config.toml
arch = "convnext"
model = "self-supervised image encoder"
image_size = 32
crop_scale_min = 0.2
horizontal_flip = true
color_jitter = 0.6
method = "simsiam"
layer_scale_init = 0.1
inner_norm = false
drop_path = 0.15
depths = [4, 4, 4]
projector_out = 256
init = "torch_default"
optimizer = "muon"
adamw_lr_other_params = 0.00076
Rows from block 9, named by matrix and row number. Rows with one number belong to one neuron. Each number is 50 + 10 x the weight over its row's rms, rounded and kept within 0 to 99. All counts start at 0. After the name is the row's rms in percent of the matrix's.
# fc1: MLP up (model.blocks.9.mlp.fc1.weight, 1536x256), inputs 0-255
# fc2: MLP down (model.blocks.9.mlp.fc2.weight, 256x1536, transposed), outputs 0-255
fc1.66 130:55 53 60 59 63 48 47 63 47 57 47 75 57 45 60 57 51 40 60 40 51 42 45 49 48 35 58 53 40 57 66 24 39 56 55 46 45 56 29 39 59 39 38 44 30 64 38 60 29 48 63 52 38 36 53 38 59 65 50 48 48 50 56 41 58 58 58 49 52 34 41 38 56 56 43 46 55 51 44 41 46 39 50 39 68 39 71 54 45 65 37 38 46 32 51 55 41 53 72 52 47 39 33 62 56 60 51 42 60 47 45 58 47 47 28 54 55 58 63 36 32 38 44 46 60 48 50 43 44 48 52 39 51 51 27 43 54 44 54 50 44 68 49 46 37 69 53 66 59 66 53 63 55 19 41 32 60 57 64 65 62 31 44 54 53 57 34 63 45 52 49 69 55 30 46 44 58 47 57 58 49 66 50 58 42 55 48 43 51 62 60 53 71 62 57 47 43 37 67 52 62 50 45 40 39 40 60 48 57 61 54 51 41 50 51 63 58 43 38 51 41 64 51 44 54 48 47 56 50 50 42 38 37 56 43 41 46 65 52 56 56 48 31 61 62 55 58 57 41 53 43 58 55 30 62 40
fc2.66 113:24 62 50 42 53 55 50 47 56 47 29 52 50 44 63 45 43 57 52 59 34 67 51 54 33 48 59 47 49 53 55 40 49 57 49 54 32 65 56 69 48 62 44 68 42 59 56 29 47 66 52 58 47 27 57 60 66 39 48 39 65 40 60 42 71 51 35 68 55 61 54 55 46 45 51 58 44 56 51 37 57 63 48 54 46 49 41 33 24 67 68 39 48 27 44 46 49 61 62 35 47 53 55 45 51 45 51 63 65 34 38 47 50 61 41 59 44 37 57 47 48 46 59 34 57 61 47 57 47 69 51 51 53 52 57 58 31 59 65 56 56 58 45 48 38 54 48 56 42 55 65 54 39 47 72 49 49 67 62 45 47 21 35 41 57 37 28 66 47 69 50 46 52 52 52 56 49 75 56 49 60 56 48 51 46 49 33 59 48 49 53 41 55 34 48 42 47 49 42 54 52 54 60 48 49 35 54 45 43 71 48 50 58 31 68 51 39 48 51 59 46 38 51 37 49 50 45 49 54 44 53 44 54 42 68 43 46 35 68 46 44 57 40 59 61 35 38 62 49 42 47 43 69 43 53 42
fc1.67 117:43 45 46 48 64 54 48 47 66 49 52 31 59 72 42 35 43 63 50 48 60 45 59 53 33 37 61 42 39 55 48 49 20 59 55 54 58 57 57 60 28 55 47 44 67 54 59 58 60 50 54 51 33 41 52 32 48 48 42 59 57 55 46 55 35 59 45 49 44 59 56 53 38 60 53 52 53 30 58 51 48 50 45 47 47 54 36 55 26 63 55 50 51 65 52 52 63 56 53 39 62 38 51 48 42 46 33 59 67 57 58 53 47 46 67 54 48 48 35 29 60 36 71 34 58 58 42 61 54 58 55 49 37 59 44 53 38 51 45 57 38 61 70 44 48 59 63 52 37 67 50 53 49 52 37 50 66 51 52 40 53 59 22 47 56 61 53 78 46 48 39 39 53 48 44 50 41 43 51 25 39 29 48 63 60 39 35 54 47 46 36 60 59 54 59 52 47 37 49 61 47 52 60 45 42 55 51 57 47 45 34 36 19 39 54 47 48 38 46 61 57 41 50 54 51 77 55 48 51 52 42 58 47 45 37 57 36 33 58 56 51 74 46 45 47 54 61 46 54 67 46 55 34 51 62 55
fc2.67 118:60 46 66 49 49 66 39 44 58 40 49 48 35 39 53 51 65 53 42 45 59 59 54 49 40 51 34 58 47 61 51 50 62 64 43 58 49 37 36 56 61 46 43 71 32 52 53 50 60 63 42 52 49 49 37 44 40 65 66 51 45 27 59 65 37 59 51 71 44 54 43 57 54 62 45 55 45 38 70 35 47 55 35 43 32 35 35 59 50 49 47 45 60 56 65 51 60 55 60 57 47 55 32 58 53 62 45 48 43 55 42 39 37 47 79 44 55 48 54 61 37 67 45 27 46 48 53 59 58 49 62 50 40 50 64 37 61 47 71 61 51 48 53 61 47 48 66 43 48 58 39 59 52 66 41 41 46 48 51 47 60 51 64 43 46 63 68 29 42 38 64 62 34 66 60 60 44 52 48 38 47 67 77 52 33 42 55 49 47 55 50 62 44 55 45 56 58 43 57 50 55 44 47 64 38 64 39 69 43 51 53 57 61 50 65 50 63 44 42 51 55 54 40 33 45 43 41 62 46 49 50 47 76 66 59 70 47 54 54 36 57 48 45 66 51 50 36 36 46 50 61 57 57 52 44 43
fc1.68 095:48 38 56 62 59 50 41 45 44 54 43 59 47 44 66 57 60 22 56 49 49 45 29 45 45 46 50 29 46 50 60 56 42 55 45 56 54 49 51 36 49 56 29 58 47 42 38 53 61 51 46 47 49 36 48 62 39 59 39 39 52 32 46 37 50 35 62 46 44 71 44 27 46 60 54 37 63 39 58 51 37 61 58 29 48 57 56 30 40 57 42 31 48 40 47 52 48 60 53 66 53 53 61 48 56 57 32 51 63 57 64 57 55 55 60 47 40 65 45 40 35 56 37 52 62 49 60 64 62 55 52 53 65 55 54 53 30 53 43 41 53 61 51 48 43 29 52 50 57 53 60 58 50 52 42 48 60 50 53 57 49 61 41 46 51 48 52 61 33 55 51 45 45 37 39 61 68 69 53 66 64 37 58 60 43 45 57 38 58 67 58 37 52 54 34 43 46 47 57 53 47 34 48 63 57 42 53 46 58 67 65 25 63 62 58 35 62 44 44 49 30 43 50 39 59 56 42 71 44 45 67 57 59 50 54 55 35 52 52 47 45 79 32 51 52 62 53 36 49 73 52 61 52 58 36 60
fc2.68 085:41 53 54 58 76 48 65 53 50 49 49 43 56 50 63 27 43 43 50 42 68 47 45 48 41 55 60 41 46 54 52 70 48 39 51 36 41 43 39 53 65 49 54 41 50 58 35 58 48 49 53 50 51 44 51 47 55 60 58 51 48 50 68 55 50 48 58 54 44 34 58 59 51 46 47 54 62 44 46 51 37 54 47 53 64 64 42 61 61 55 39 54 46 52 19 53 75 71 66 61 49 59 42 41 48 43 41 42 47 48 53 39 52 69 60 63 53 61 49 44 43 54 28 53 61 62 58 49 42 48 41 48 36 70 62 59 32 41 56 61 55 46 53 39 70 40 59 60 69 68 55 65 40 65 64 48 60 67 30 24 50 55 46 60 45 43 48 55 32 47 72 58 42 33 56 50 43 46 47 40 53 47 39 70 60 35 41 53 50 40 53 63 22 58 37 48 47 43 46 58 47 51 42 36 55 62 48 46 51 61 58 41 65 67 46 44 48 50 48 46 50 42 29 48 34 40 46 53 62 52 56 59 64 69 44 38 37 47 54 50 55 51 31 54 38 43 47 60 63 60 51 52 60 54 31 55
fc1.69 096:54 55 48 56 44 58 43 50 47 62 43 34 48 77 33 39 51 38 44 44 47 52 69 67 66 47 58 46 35 66 56 50 46 51 51 44 46 53 54 46 55 29 68 60 59 64 71 31 62 66 54 57 48 51 45 45 31 55 66 35 56 55 35 60 48 51 42 51 53 48 33 57 36 54 49 63 50 60 42 56 50 62 64 28 40 60 26 57 38 34 46 45 44 44 44 51 50 50 43 52 37 33 41 33 52 45 58 47 58 39 46 53 57 51 42 47 62 30 37 64 55 52 50 49 42 62 48 52 51 57 36 44 60 50 46 48 69 58 49 51 47 45 49 44 60 57 61 61 50 58 32 43 24 45 44 50 68 75 62 54 71 44 49 57 46 55 44 59 56 55 50 39 37 42 41 44 56 50 49 67 64 63 54 62 43 52 41 50 48 43 47 44 58 40 66 51 54 57 50 48 61 67 41 49 54 39 50 47 37 51 59 50 59 44 33 59 44 41 45 57 46 74 33 54 52 61 43 52 57 49 39 48 41 53 35 39 33 45 77 44 51 46 45 54 41 60 50 58 49 31 46 59 46 80 51 39
fc2.69 092:49 36 73 32 48 56 33 58 45 57 64 50 68 46 56 37 57 34 61 39 37 50 51 59 57 75 49 62 42 36 52 50 62 45 60 40 45 51 46 44 39 60 46 58 61 59 47 47 43 40 52 58 47 48 33 52 31 57 50 42 47 64 52 50 55 48 48 57 40 46 59 41 51 40 51 45 41 50 54 41 46 36 56 40 72 63 51 58 65 50 44 40 41 26 61 59 66 30 37 31 62 48 46 57 28 45 56 46 44 51 40 46 58 48 54 42 41 51 67 60 62 44 47 38 37 46 49 44 36 46 54 51 40 58 33 52 46 24 43 34 70 50 69 50 66 35 37 36 49 58 43 32 58 52 63 46 47 56 42 65 46 60 54 51 57 58 56 54 46 57 43 49 38 69 25 47 55 40 64 39 55 52 65 34 58 50 62 34 38 53 55 40 41 51 32 46 44 40 55 45 57 41 49 44 44 74 72 45 54 49 43 37 59 52 47 63 53 41 62 52 58 60 52 49 50 51 47 63 56 48 56 43 62 51 57 45 55 55 47 41 53 57 50 39 31 63 43 34 46 43 38 44 69 57 49 33
fc1.70 063:58 29 61 44 63 52 46 59 59 44 51 38 42 51 45 60 51 37 41 68 35 42 50 60 50 31 46 33 59 61 40 59 63 44 51 30 62 50 54 56 53 42 66 48 55 53 45 56 44 37 45 55 43 66 64 46 63 64 66 58 46 42 51 40 51 49 61 42 62 54 45 65 42 46 48 55 40 49 64 45 51 42 51 41 43 63 37 50 52 47 40 40 40 58 46 52 49 42 53 57 58 44 52 47 43 51 33 50 53 64 37 41 51 54 53 47 64 47 54 45 61 50 48 58 63 44 61 51 46 67 50 51 59 56 44 50 51 49 51 58 59 54 39 45 39 50 60 36 41 41 29 44 49 39 46 60 51 51 47 60 39 67 49 61 31 54 66 52 55 43 45 64 68 39 54 14 40 42 36 48 22 62 47 39 46 63 53 42 37 70 47 46 49 68 29 39 49 56 47 31 47 66 39 51 41 62 52 52 53 55 33 59 41 49 69 46 49 70 71 33 59 41 50 56 48 75 53 45 70 53 30 55 56 48 46 47 41 41 65 64 53 63 51 38 51 53 50 28 57 67 57 39 55 38 41 55
fc2.70 057:33 48 47 48 46 53 52 55 47 48 51 47 33 53 61 30 50 57 57 63 67 70 55 37 54 36 43 39 52 47 32 52 52 63 60 70 47 53 57 41 64 47 47 59 51 45 46 29 64 58 49 49 43 50 46 44 48 44 40 47 51 60 59 49 67 43 56 38 54 41 69 59 46 70 32 49 44 48 61 57 73 46 61 57 57 49 31 55 65 52 42 54 43 64 52 49 54 59 51 62 43 52 33 65 62 26 47 41 50 43 53 44 42 64 52 46 72 44 55 41 32 55 64 55 49 53 63 57 47 45 42 54 39 55 57 66 41 56 51 43 39 28 44 34 56 45 58 34 52 56 58 66 48 33 47 65 58 39 75 44 55 60 59 62 45 28 42 49 42 55 60 70 50 45 56 55 59 46 49 28 63 28 41 58 53 46 41 51 45 33 40 64 48 65 45 63 47 39 55 49 65 47 59 43 59 51 56 47 49 35 43 56 42 42 60 36 56 43 49 65 67 36 54 41 53 46 79 40 59 33 49 38 45 55 52 42 52 62 55 64 43 61 46 60 51 44 52 37 57 34 55 43 49 44 54 63
fc1.71 096:45 30 38 54 57 50 32 50 49 68 47 45 38 20 40 31 61 48 41 44 58 44 58 42 51 31 59 51 49 55 55 44 67 62 54 43 53 38 44 49 73 52 46 52 65 61 41 59 38 42 52 48 56 52 64 40 51 62 40 34 43 46 55 46 56 53 53 45 48 47 63 36 51 45 49 41 32 56 55 47 43 42 48 55 35 51 56 59 69 51 45 50 64 45 49 54 36 38 53 61 63 52 49 68 49 50 50 56 43 65 31 75 53 61 56 27 72 62 36 58 50 49 42 28 43 45 47 55 47 28 39 49 61 57 50 33 45 47 72 68 44 47 51 48 52 49 50 63 67 63 41 58 42 38 28 38 60 53 40 32 45 46 28 60 40 48 59 53 57 46 41 45 41 47 35 39 45 44 59 66 53 37 59 67 62 50 43 52 56 40 48 63 51 67 39 42 57 50 65 60 46 77 39 66 59 51 60 53 47 52 43 59 48 53 50 51 51 29 52 60 57 60 66 64 41 53 54 41 54 59 43 46 52 47 43 45 64 52 50 48 53 54 50 40 49 57 45 50 63 60 61 40 57 70 45 43
fc2.71 092:34 70 70 51 37 65 64 46 53 58 59 42 53 37 58 44 54 54 78 42 64 45 53 60 52 46 59 60 45 59 41 56 52 40 48 53 52 34 47 55 54 52 41 68 43 69 69 65 52 54 44 63 53 45 43 34 42 63 55 47 39 59 40 48 60 54 42 31 63 33 56 64 47 55 46 48 39 47 36 61 48 41 39 54 60 37 61 58 51 61 41 66 71 55 42 52 40 42 40 56 50 55 41 40 51 55 55 42 45 50 40 57 62 56 51 49 42 46 51 37 56 38 45 53 29 43 44 40 38 49 63 48 55 38 48 35 32 45 53 72 69 62 52 67 62 61 43 44 50 39 54 63 41 62 66 55 41 47 71 30 50 46 28 36 59 40 57 42 55 42 60 57 46 49 45 46 49 62 52 49 55 53 59 63 38 41 47 57 48 45 55 69 51 59 51 61 54 58 35 57 38 41 44 39 47 50 74 50 49 50 49 49 57 36 56 45 65 41 45 43 31 36 45 50 54 38 49 55 37 43 50 61 81 59 46 62 51 68 45 63 59 55 46 38 60 44 42 50 49 52 50 47 34 61 70 61
fc1.72 044:52 51 45 44 50 48 48 41 51 34 54 45 49 34 32 33 35 50 47 52 58 48 61 30 55 46 38 62 58 58 60 43 65 42 44 61 66 31 55 50 65 58 68 65 59 44 61 44 35 48 70 65 57 36 60 39 51 46 53 49 37 36 48 38 37 40 63 45 62 44 42 58 52 38 42 51 45 61 61 61 40 43 56 65 56 55 32 50 56 52 57 45 39 42 47 37 65 46 43 44 56 61 49 39 28 52 44 48 42 68 50 62 40 65 44 51 63 61 47 36 50 60 48 32 53 39 51 71 61 52 56 66 52 50 38 46 55 29 43 44 33 48 56 66 38 43 70 49 29 54 36 69 54 52 49 34 58 57 57 46 30 52 54 64 66 47 68 38 44 64 48 41 56 49 55 44 41 44 67 50 56 51 73 59 44 57 34 47 60 72 44 47 49 42 59 47 53 59 52 40 49 29 44 30 42 50 47 51 45 50 52 57 54 45 53 46 49 36 52 37 51 44 55 51 47 50 41 48 58 54 63 43 60 57 54 32 58 38 56 48 55 41 70 44 36 41 54 58 58 57 41 67 44 44 47 73
fc2.72 046:39 48 31 36 58 58 44 46 58 44 43 49 53 50 62 59 45 53 42 60 71 61 56 41 38 61 36 25 54 27 48 62 46 44 44 39 51 41 42 65 35 47 54 40 58 45 53 25 52 54 53 62 60 42 56 58 62 35 49 55 42 51 58 44 40 35 62 52 47 47 52 43 51 35 57 43 49 57 66 65 52 72 63 58 45 49 51 65 61 39 45 55 30 51 43 44 55 53 55 43 63 56 41 36 66 35 43 35 53 62 23 61 47 66 54 47 48 48 32 36 65 45 55 52 59 42 42 42 30 61 46 48 48 35 32 56 40 42 50 30 61 37 54 51 33 55 46 51 60 54 56 67 57 56 49 55 62 58 45 60 59 71 63 63 59 50 57 50 41 40 55 53 51 43 55 45 39 54 48 50 51 33 63 48 50 52 19 55 44 46 50 59 42 31 62 54 35 47 44 75 60 53 64 31 52 59 40 57 54 59 46 41 57 43 49 43 59 46 50 27 45 29 62 61 40 54 57 44 51 55 56 55 70 47 44 43 56 51 63 40 47 52 51 40 35 51 50 44 50 37 42 55 55 66 45 48
fc1.73 071:34 64 44 45 44 60 60 51 46 49 56 57 55 47 74 54 52 52 40 56 23 53 54 41 59 41 52 56 57 64 49 65 56 39 57 40 46 53 46 41 44 60 69 44 49 79 74 56 26 44 63 37 41 59 37 54 47 54 49 41 43 56 55 47 48 58 44 48 52 57 62 42 47 41 55 51 54 58 63 50 58 40 48 62 49 28 60 50 50 44 53 50 32 49 46 64 40 49 37 44 51 47 40 52 52 67 37 54 60 46 44 49 59 47 59 66 45 57 54 35 42 65 54 46 55 47 42 40 35 53 40 66 51 61 36 29 35 59 51 55 49 57 54 34 65 46 18 65 56 43 57 44 37 29 52 56 63 42 50 36 57 53 48 60 19 59 42 55 53 47 53 33 30 61 47 46 49 11 50 35 51 57 53 42 39 42 40 52 51 38 58 59 56 59 43 37 46 46 65 54 55 48 39 54 59 53 58 46 49 56 50 53 58 47 42 51 53 76 65 49 49 55 51 54 35 44 33 34 49 56 52 48 44 39 55 68 38 52 47 61 47 70 44 49 44 47 43 42 53 62 45 52 57 58 46 59
fc2.73 081:46 40 56 39 39 58 46 57 40 43 50 36 46 39 34 60 47 24 60 50 55 39 46 57 46 54 46 47 46 58 50 44 46 48 54 67 52 44 50 54 55 48 42 55 58 56 42 56 41 45 43 56 58 50 32 74 54 22 56 51 44 49 45 48 54 45 69 41 49 47 56 65 43 51 35 44 56 46 54 40 50 45 50 54 45 44 45 34 55 62 43 35 39 43 40 46 49 36 54 53 52 42 75 55 51 70 54 43 49 48 55 45 66 54 37 47 51 38 53 48 48 40 42 57 69 47 54 58 50 32 45 50 49 40 79 57 58 55 48 35 42 55 44 47 31 33 52 38 30 52 60 60 34 42 57 54 44 37 58 52 73 52 53 45 66 63 44 46 48 40 50 68 58 45 65 61 40 38 47 50 38 49 57 42 58 57 39 41 59 66 42 52 41 60 54 52 62 38 75 36 41 63 71 41 54 32 29 48 60 59 59 44 48 42 65 37 43 45 53 55 36 35 58 53 46 42 53 36 53 83 44 54 55 45 66 37 42 39 63 47 58 61 39 56 41 49 44 35 49 60 63 41 63 45 75 52
fc1.74 131:64 36 56 43 54 47 49 47 45 27 57 47 40 41 54 66 58 50 54 57 67 59 42 55 60 40 49 36 48 56 48 45 62 52 52 52 59 60 50 33 57 45 47 44 55 54 43 50 60 29 52 51 63 51 48 45 58 38 57 50 43 49 32 47 45 61 56 41 44 50 23 50 57 40 65 46 40 36 77 46 52 42 61 58 74 56 54 67 65 33 51 53 68 59 43 49 44 44 58 24 51 39 36 55 46 61 58 32 51 35 47 55 40 36 56 50 58 41 50 51 56 47 42 48 52 68 60 48 44 79 69 35 58 60 41 72 36 52 63 62 62 40 56 46 73 49 55 46 62 48 49 63 51 45 45 57 52 38 36 60 42 50 42 63 44 49 65 45 43 60 47 28 59 53 42 34 38 48 47 43 64 57 41 53 37 51 42 48 44 45 49 42 59 48 49 55 47 47 60 54 43 33 20 62 39 59 60 56 58 42 37 54 53 62 55 40 52 47 56 57 48 40 41 56 62 58 56 35 57 32 61 48 51 50 45 37 54 37 53 47 58 19 56 71 45 45 37 55 49 53 52 52 42 54 66 45
fc2.74 136:65 40 48 66 61 76 45 78 55 39 43 41 41 56 42 38 51 56 62 40 25 57 61 63 57 52 49 47 53 32 60 74 35 44 40 63 64 43 61 57 68 40 46 19 52 36 34 44 57 54 47 60 51 44 48 45 56 52 54 52 49 50 47 52 63 69 57 27 59 43 44 37 47 56 61 63 46 43 50 58 49 51 68 30 60 45 59 33 57 34 44 72 52 45 58 48 46 53 63 52 62 66 61 43 48 42 37 63 51 31 49 40 55 43 40 43 46 71 63 52 51 49 47 49 55 52 49 58 49 50 57 47 52 39 58 41 53 49 62 64 47 50 59 40 54 55 35 55 53 59 53 63 59 58 33 53 51 52 57 68 47 41 48 57 50 65 52 72 48 43 50 55 45 41 56 42 48 59 23 50 47 62 54 44 53 43 57 67 55 40 52 29 50 52 67 66 53 45 38 54 41 46 39 44 48 60 45 62 50 73 45 57 44 50 56 60 43 42 59 56 52 43 57 65 72 47 53 56 54 36 52 57 52 57 44 65 58 37 50 53 48 57 52 45 54 42 37 79 50 47 54 53 61 49 49 46
fc1.75 082:51 33 47 64 31 39 73 43 49 56 59 45 55 58 53 50 48 40 36 54 36 46 46 45 53 67 59 65 58 44 44 46 49 49 57 72 48 40 43 39 38 67 44 51 67 49 45 52 48 57 59 51 51 49 38 46 46 76 31 37 63 44 37 37 51 63 48 46 69 40 41 53 47 56 56 54 44 37 46 49 34 61 29 56 51 52 46 40 39 65 43 34 74 34 40 33 57 58 49 51 62 49 55 29 45 47 43 52 54 55 47 50 56 41 57 38 61 43 55 48 55 29 42 36 30 49 39 64 58 37 64 70 42 60 51 41 67 29 49 43 58 40 46 47 45 47 61 44 69 53 63 50 43 48 66 55 43 62 56 50 52 34 52 40 57 37 54 54 45 66 46 64 33 60 58 35 62 58 48 34 32 49 66 44 46 48 47 37 50 49 50 62 52 38 47 69 44 45 41 69 54 52 47 42 51 65 47 50 52 37 53 37 51 39 54 42 59 58 51 37 42 40 47 60 63 47 48 54 56 59 50 47 42 44 57 71 69 43 45 64 40 49 42 70 55 65 66 50 52 54 60 47 64 47 59 57
fc2.75 084:42 37 41 37 47 35 51 47 48 38 63 53 42 41 51 24 60 47 47 44 44 32 60 55 54 41 44 45 20 43 46 48 55 40 52 77 40 37 47 41 44 53 44 45 67 38 53 55 38 35 55 46 44 51 64 49 56 47 53 33 68 46 50 30 55 65 38 70 40 43 39 49 46 71 61 32 39 59 59 44 28 52 54 26 57 50 64 44 58 65 61 41 50 32 39 53 33 66 38 38 39 60 54 51 52 53 49 42 33 39 42 49 49 41 48 53 49 57 40 51 51 35 38 34 55 65 40 29 43 42 37 68 55 57 49 42 62 45 36 40 62 59 58 47 48 38 53 62 41 50 56 58 49 47 49 52 52 57 45 42 51 46 51 55 51 49 46 67 46 48 59 53 44 42 40 47 55 45 66 45 51 46 49 51 39 50 49 48 48 43 51 48 49 45 43 50 53 35 60 48 34 48 45 47 38 31 57 35 63 65 52 45 60 53 37 46 66 35 60 55 50 72 35 48 33 48 49 43 49 38 38 63 70 44 41 59 44 49 48 48 38 35 39 44 74 41 33 43 31 48 52 54 55 47 53 68
fc1.76 106:40 36 54 41 47 45 57 51 55 37 67 50 49 52 48 32 65 36 30 55 51 58 56 79 57 47 57 67 27 56 47 50 30 52 53 56 31 33 61 58 41 33 56 47 51 58 63 37 34 57 37 45 54 49 55 52 59 49 51 47 39 49 40 49 44 44 52 52 44 25 49 28 54 41 67 51 56 59 49 63 44 44 58 62 46 52 47 47 47 58 42 28 49 53 47 55 56 64 56 49 50 55 58 23 42 54 53 52 58 67 53 40 52 46 63 63 28 62 50 47 54 54 45 48 47 35 37 46 46 41 17 52 64 39 52 54 55 53 65 49 57 42 42 54 59 48 37 50 50 56 60 66 49 36 44 61 56 47 65 55 33 42 64 64 52 56 48 37 39 46 51 52 60 51 40 56 33 45 70 61 53 38 56 58 53 46 62 49 63 56 53 59 41 71 58 44 25 44 61 45 58 48 54 74 53 42 48 55 60 46 59 38 56 47 40 58 36 69 52 46 52 41 47 64 51 44 52 43 58 54 39 67 45 45 46 60 61 58 65 49 35 56 38 42 50 74 56 53 53 38 49 45 34 45 40 45
fc2.76 111:71 47 45 59 52 59 56 46 65 52 34 47 61 43 44 45 52 50 37 42 35 52 56 43 56 56 67 53 47 60 75 55 37 48 31 46 38 45 45 45 60 51 61 35 61 33 59 46 42 49 34 46 53 58 69 50 48 55 48 55 49 49 28 41 44 44 46 47 34 52 37 57 65 37 62 52 71 61 37 45 54 57 29 47 43 58 49 25 62 31 52 64 42 62 43 56 37 46 44 61 55 60 67 55 62 51 47 36 56 67 19 44 49 50 62 52 54 51 45 59 56 52 63 44 42 44 43 33 60 54 40 55 58 43 50 56 50 50 55 40 48 50 53 56 45 42 48 66 32 60 45 62 51 32 56 40 49 58 60 50 63 52 46 67 57 54 45 39 54 59 58 45 31 40 50 47 49 48 43 59 44 55 65 51 55 63 62 64 50 57 39 62 34 53 73 54 45 48 69 59 46 52 49 44 52 54 52 47 35 47 58 60 55 53 39 49 32 53 60 52 40 39 58 69 55 50 49 44 38 74 51 59 35 48 75 21 52 67 57 58 61 33 52 40 40 40 33 49 57 56 40 55 51 57 52 54
fc1.77 053:54 64 57 49 44 57 39 54 54 50 51 46 35 37 49 59 55 40 51 65 57 65 57 56 48 40 67 46 43 59 60 46 35 45 41 55 55 46 60 33 57 47 33 55 61 38 62 46 71 56 49 40 47 72 47 61 64 41 51 44 49 66 40 69 46 54 55 51 32 45 53 39 65 51 47 55 37 49 54 54 55 47 51 51 54 49 41 46 28 50 51 45 65 53 49 53 40 55 45 59 41 71 64 48 37 61 57 76 62 47 47 66 50 47 69 50 43 52 53 51 52 50 49 57 62 65 32 53 58 44 34 55 46 49 60 31 47 47 64 27 59 50 50 52 39 41 43 56 49 45 52 68 59 40 53 60 30 36 37 51 53 48 63 43 65 39 40 69 64 52 45 45 57 70 58 48 46 61 39 52 60 61 59 68 27 47 64 65 43 36 53 43 56 41 47 80 60 52 50 55 61 39 50 61 46 45 55 55 46 57 44 49 58 64 44 79 55 38 36 41 40 57 54 39 36 45 49 47 38 53 37 54 55 73 46 46 43 57 49 54 57 30 62 57 45 47 31 50 61 58 60 47 44 40 40 61
fc2.77 051:48 49 39 43 45 49 49 58 47 44 37 51 42 56 39 50 59 53 49 53 64 40 49 55 54 45 52 52 53 43 41 45 45 47 47 67 47 56 57 58 63 53 31 48 31 70 57 55 51 54 34 30 47 45 55 46 52 34 47 74 41 45 14 42 58 39 47 48 57 35 63 53 62 46 41 56 46 49 43 54 62 54 48 45 29 29 60 42 41 69 46 38 27 37 75 50 49 64 54 57 42 36 42 46 43 46 58 50 60 63 59 49 41 48 49 46 50 41 50 35 38 58 51 52 54 57 46 47 57 40 45 54 37 48 49 42 60 52 45 32 51 54 54 30 51 35 33 52 43 64 41 56 66 54 38 46 50 43 81 70 43 53 47 58 52 55 39 49 42 59 75 46 51 44 75 65 32 62 61 26 41 44 51 42 47 65 47 65 59 70 59 58 73 40 51 39 54 49 37 49 59 69 46 53 34 46 44 36 38 38 61 49 37 45 61 49 54 50 47 47 58 55 42 47 56 41 46 63 44 46 55 52 56 38 42 57 43 58 48 43 45 61 55 45 48 38 64 61 44 52 52 37 44 47 35 54
fc1.78 096:73 36 49 41 48 62 45 49 53 40 62 46 49 51 52 43 50 38 36 35 51 49 48 57 34 50 61 55 50 62 42 45 45 63 53 50 39 58 50 57 58 45 59 56 64 53 62 60 45 27 36 61 37 54 52 55 65 69 71 49 46 60 57 52 35 57 46 53 50 64 37 51 69 58 51 39 57 39 53 44 34 50 51 54 57 54 31 51 45 52 28 62 79 51 49 36 65 67 17 49 49 41 56 59 43 37 53 53 60 36 49 42 54 51 56 60 48 48 41 32 42 56 61 54 50 41 36 51 43 90 48 68 33 41 51 36 43 55 45 54 47 33 38 46 51 48 47 59 39 32 45 56 61 40 33 64 77 52 35 50 52 36 46 58 45 54 55 52 54 38 49 46 63 46 43 38 50 45 44 41 45 57 55 56 48 65 67 71 52 62 68 52 64 49 56 52 50 54 54 49 61 54 52 40 39 45 43 68 57 59 46 59 45 45 55 47 37 47 43 53 45 47 43 55 57 56 52 54 32 23 65 42 39 58 54 55 38 46 38 41 45 49 52 47 42 37 60 55 50 52 59 56 42 55 58 61
fc2.78 107:53 42 42 46 38 63 46 32 68 63 43 61 52 45 43 58 68 42 61 55 40 47 47 52 35 62 69 57 43 44 45 42 48 52 63 39 39 34 54 66 47 46 37 42 51 47 45 55 54 35 47 45 64 42 58 54 42 48 47 56 54 41 41 53 45 44 67 67 51 46 45 60 54 40 48 49 35 54 48 68 55 41 53 24 44 40 63 52 58 45 58 69 47 58 54 36 52 52 49 48 54 70 51 43 60 46 60 45 55 47 55 41 48 47 46 48 55 40 52 53 29 49 48 51 41 34 49 48 41 52 66 69 47 57 39 56 55 36 43 42 63 33 56 31 36 37 56 59 52 52 48 70 64 62 40 66 54 55 65 59 54 47 57 48 44 42 42 47 47 37 55 46 41 41 43 62 52 52 45 38 39 49 53 61 41 52 57 88 60 30 57 51 57 37 39 38 44 56 50 44 45 37 49 50 28 51 52 41 33 41 63 24 44 60 39 46 44 64 48 47 49 73 50 67 81 41 53 39 43 50 57 51 60 48 53 46 51 62 70 63 52 44 46 56 49 67 48 45 45 56 33 68 37 61 46 63